Weights of a small image VQ-VAE.
Model: encoder activation squared_relu, encoder widths [64, 128], decoder widths [64, 64, 128, 256].
Training: muon at rate 0.0049, 10900 steps, batches of 128.
Data: trained on simulated fluorescence microscopy of cells, 97500 training examples, 14.3 epochs.
Rows from block 3 of the encoder, named by matrix and row number. Each number is 128 + 24 x the weight over its row's rms, rounded and kept within 0 to 255. All counts start at 0. Numbers have three digits each. After the name is the row's rms in percent of the matrix's.
# pw2: token mixer project (encoder.blocks.3.mixer.pw2.weight, 64x128), inputs 0-63
pw2.0 105:130113125097124135138122154112106155115132132137116107133068103117181101124094132128069128080120126120142119125072141133119119138104139110146148113154123159152127140102146155143120133148127142
pw2.1 067:099143127158096160087150096123147118147096136156100183167165132125116126085128131142178091162141126124101136122130145111120121127110118126129131139066101133124106144110131140123127119146157132
pw2.2 093:126114125161137116136157144118151156093138113135120125141154138117145153143118130102126121153125126097107089086082135142104130170124080127098093135113125116123171171159130113113149123136111137
pw2.3 109:157113129117135173116142163141128094178118136134138191148096139146139109129112128133144115156160119137123154134130197133141144099093168114133085174138094136137162082105128114113115125077165126
pw2.4 090:103112132137102122154170083149202122100138136123140068118166184128138150161099129113107109136174114140093114112145126130132065147139102112130173128133125101133094126129114131121140129127138136
pw2.5 112:107137126122118113041079091137159127119139144145135160114182137105112108161141120107156164105121152121152106144122129133100165142121137097151175113112136135138085061097174165165140131156100113
pw2.6 098:144095128142149133127122122107112097130131135160137132126116156120123148173091130126085139139102161154105115147141149116182103120123113123103120120098116128119125110138119106091141130106101127
pw2.7 084:132110129110107159112153117103111186095131143153128129130145120129148089127137126120123121137154085121095145137142160131150171170156087136132180159068163127118137124105085134141141124110130119
pw2.8 099:120102126099149098140151082095119139113141113133133120165101157106123178169129130150096135109124103161144118143151094123097146107144125105154108153137124133133138113135134148085134128173106119
pw2.9 115:188152129143118161073122145149097124135131157075124090147077140107119143137133134126137120148155150110164163087168137126177098139136086127132151137179121132139126105137134136161119129155046127
pw2.10 110:139107123125119112102141151142139108155120145085115095112114093163107158112111133131075119138141116124156141087088115132125109172116146105152105095184136158130117122163116163136130130117159124
pw2.11 117:095125127124130097188091125170151110185135137134128097132126152068117088117178126143181160133096107144131150135117139122136143161122124130134105155119133115130121099108068132132136130131145128
pw2.12 102:111205125174124130151132128174127137089119135125135107140119127094095170142136137131096138119138108130154143119150059124127154103130128146127127121152119114150136158154153152127130130081132117
pw2.13 083:174152125147108103127128140160149151107118065118104096112133148126125125124143116143143143107115109141161091114172171150112103150136090138128141123213160114113155130131151138155113117173153144
pw2.14 103:118142131134142125121111155119134126113137107126166112096083109149122163141108126143146127135148109133096134092171138137135146110135123088096201098130141150135123152181139144077128135087147128
pw2.15 109:082137132123166121197109114153098145141122125096106118061115104183151123155135135146064149121148115156152149166049121112139145114119127141125104141129122108118144176143100128143127122099139118
pw2.16 104:117130128130141087127137066129105079096138125123095113079147125161107130169148124144126151105164172099165127154140112118093161152122173130109114071148134142118130151121102167127141128140147117
pw2.17 096:144077127139090160053147137128152117142147167119139108162107180092110170130098134112135134086093076106122122140174155131138092099131145140095147179130144143132143113131137146103148135098128123
pw2.18 088:117137123116131164165127143100094140138133125152131111062100133111115133132121129095123164132132123145090107139065078139106107139098144126080196103132127120149141146145108123105115125108171139
pw2.19 123:071196125080117144107144141120101122185127155116149120117142120128148116118119126133093150110090133169170138163105101120113115139143108141168109101192136113132123146126112119124118134115078127
pw2.20 087:085158131108126108179121104120119123115119131102128143160124126104141142175153126133155143143116116121130125177101109156144167169136123109151103152135124134131143153135146121068143137116099127
pw2.21 087:126127128142119133146117114139109134124130139104114109113176140100107194136122135115131139134112106181141139158139095128060146101147133127151098122139114103137130093121136138132113135184110124
pw2.22 106:144097124151118122123124136100135114143135133100099111119110120081120189134166123152157138103131089153146114119145186102135128129137072138134153125083111112136132111116104127148133133073099114
pw2.23 087:086124128136127117154151111139127163142135151193173137132111178143109128134094131117111100104132132115051071096109111151097084122096090104137127127095122067128158105151127100122122130151146127
pw2.24 088:082109122148139124148126089162148147124117160139165154130123110162132097115124131147103094153091147109117150102076146105132176148098086135123166175120104108125172144124096135130129128110146122
pw2.25 099:076091125110117133126143126084131129137129122104140130092157139157140143151128127138069151121137136122099181152071127134122188130135183151093117111105131121146099151141171148160120125083085122
pw2.26 096:137108129125143149125155163139119181105124102143122106122156142092061114093105126131093135123113125118146096125121143144182161148139116113134138131161141132118137092183142111137124123128118116
pw2.27 103:144163126112120131104081110117143130118135127128135120081154088118124134093132130089127133158131143133130095143153131149101109093162124178110140096134132108125093081116079147107123127147128119
pw2.28 101:136138126159154130126116143150113120113136138160107093150137106155156141137148127128066122109144133111156127150190145138060120061111118135099137151128110144127156157102116134089120127128125130
pw2.29 090:128133126112139116115126118128120085159138153131126131115111088134111154139114125149187142107090105102128133168120133132181133092121156143147169130179143164125127048101165117072120119093152137
pw2.30 103:088080130097124109183134105096098130157143141177118174150163125131138097151144130138116151129116120142097144164106157123153141118127157129133151125076156179127139112149176142143149132172132121
pw2.31 115:137108132135146143153129083081140163146128154108121162121154070121109126128200142127204129117118098127099122172183116102136162134149112145141135138090135122138144165112107122185136132148131121
pw2.32 095:109167126099137131097149159113085089149124140096112103135175084108131160112156127132202153155120153136103168101101088124168141111141107140123120128132147141114131169155137117107137132154144122
pw2.33 106:112112126106143106146096130074162125158144148152159112114150133098156133116077133146143173104116078118103136094104131109152089160135142096127162145062119155118125086126170119104130130170144126
pw2.34 098:114108134121142174119129148130166141183115105115129113095150096177113203130151135116165110131112149141135146173099122136157138168117134140126134108117121160125127106138117113122137123108119138
pw2.35 097:146103135121152132148134172100125148162137127090161142158122127102119127142161123118109121124116142126144115083070073123097109139163110143126113106066107099126122123106139148128134128189177118
pw2.36 119:156115125179135171123121111103183139119133159130152115126154088178088146096129126121144122128151095123143131122098119154130152100082118115130153138131130127130079146126106135157120131115137126
pw2.37 115:119193131173138157124133146116140088162127127122149132156128121115139114122142125116165109120109119124130125132147107117148152173125142106148098122110162150135094153145145129148118130110110130
pw2.38 088:127079127107128157146131204130133092107140134128112120108111134168122143115169134110131119148123124101131126152136134158157143150108179104100121141203117146136136127097101131136126132049147128
pw2.39 102:145128127161130164105164150135133134110137113135141106104172157118129091146108129148123158106158166142132089097120095150138082109089126164133114094157116141104119120146118141145137120081123132
pw2.40 102:215116132138109113146150168125103168064138101145125155149115156111093121150114122137131126131153136126097107089126140122148114049121124142130079141119114106124155107119147100142143132115127123
pw2.41 104:127102131090135122104103118104129191116133110089156140127077107153141175144138130114046152149117156088117120157144069126155113120121128137104100127174121175109109171104134116148123130098105132
pw2.42 090:183103127152119171120136102101112122087115118157104189120147138105129184118082120124112138112147154099128136100166172131100100070168181140112122101099117133126119101105163098132113133175151129
pw2.43 096:126094132121094127111146133108113100115128137155098110102134158081158081137112131123099139122150098143143156097108125168069151129100122161131106115082137071142124181157142164129125119131107124
pw2.44 094:098088128119133135168109111113135129162115149137119131166163132066124173143147126106133171145084184111132107150103111125118168155182137116127093139124114156123141164173104106084145131160109145
pw2.45 105:153089134170122112167153137147109158082132122147121098119121117128088098139123125094129148115125114130093112183167104124109133050141119103114094129170140115137130144118097136087138120154125128
pw2.46 097:097153129144125158135131070119120170106130141127126119119108115111106108083107133086110091166133129105072131114154157129161159168123136141079082108143121132119168157136126101132124128171178133
pw2.47 124:101152132111122096123121147082102107101137113159129164124112131141141127143145122134087116113133167113133109110114104136139189135141122121114111128146112084133122126125124106138127132100141131
pw2.48 094:113126127124150107129111127159152119099126140125123121123143170128120065071110131143152100115113074129112097120159132117111139142128143127139182113132133151142111065128110145140124137151129137
pw2.49 108:091106130128120124125138121143120135137135131135149110141138125132128180128088127136162147143130127129141111144156142119144134150132099143170098120149112105139137137148108120123126129089104127
pw2.50 096:127223124124146099118122106145134104134119120144120139133099119126145082117140124104129084098110158135133109138155200135097147123132115176123128137119133147131158146122137139103144134127087122
pw2.51 090:131110130132117138108118154144161104175138123103113083111087050108131184132132130173173140117133116173187127108165144139174133145108150160153137113160142143147086154147151173148142126119107123
pw2.52 094:150136126112134143104152159166085129161120163085146125176117145158081105109101122134168079112142096107145146093123088112164122102127164125122122119180146136093107121113101104118150124145129139
pw2.53 121:123099134111154111117125104117135142126134120131171133074065132143148115164117127104105140121099124120104156112138103126140141149135112149117135137074143152133119093115198096197120134107102123
pw2.54 077:145093127162159103122171096167140121089139116115113121134123115156116127128115130177148146130147106154205106117192174134129154105120143141142153113157128153138110142133144161188115135139139134
pw2.55 087:114107124149118135145116104145133126143126125105126121146090165117158112113081134140173132099090138129134097149086152151128121124138132186089133138153140132137155159121079168135133127133122142
pw2.56 083:108139129117124127127114073143138113127127130121109056149179075161134123106116126132104097125120138131152149146149172113071113187146117148092145138147153101120146116128126136116117132057144129
pw2.57 119:154142127133130120195097146137110135152126137130123131113086132164167118146100134106136129146105120116153140075118110115079137166095173150125158130153118157140110124081154151130115118173115108
pw2.58 090:160161129157131154133084143138172159126138167125107148111172139155103131103095129114147063129143117099119112150091130122092099131123171125148108126123099111122156173141110094115105136130144153
pw2.59 110:109120126133128115084130112126111120123124153128104103125068103120085122140124122103117176142140137115047099139157106131133132129125148099108149102173104154113145092121083110101137133144093128
pw2.60 096:119210123124158078120119143128093073094120129110143101122118109108147144123159127143107125158140110107124156075122104131167128176174171099118097173163143161136138117126113108104131134171155126
pw2.61 093:150115126078094133091111105156109124139127123123159104133142142148104070172156135153148099115146176127164103108050111137095138115077143123146161126143117114132092142138117121103130128113120115
pw2.62 103:143134128137150119119141163112111089144121130106097118129133150117113116119107131124107132152103141117111122122117143117103050110156110158126102105105117112137107132143148114100141130135101122
pw2.63 094:128113129111132107146163137179153125130132150097154124100111126163131133098156129142112132133167185163152159115158121115216129170134157121144141090135089143142091112144144122146114126152104125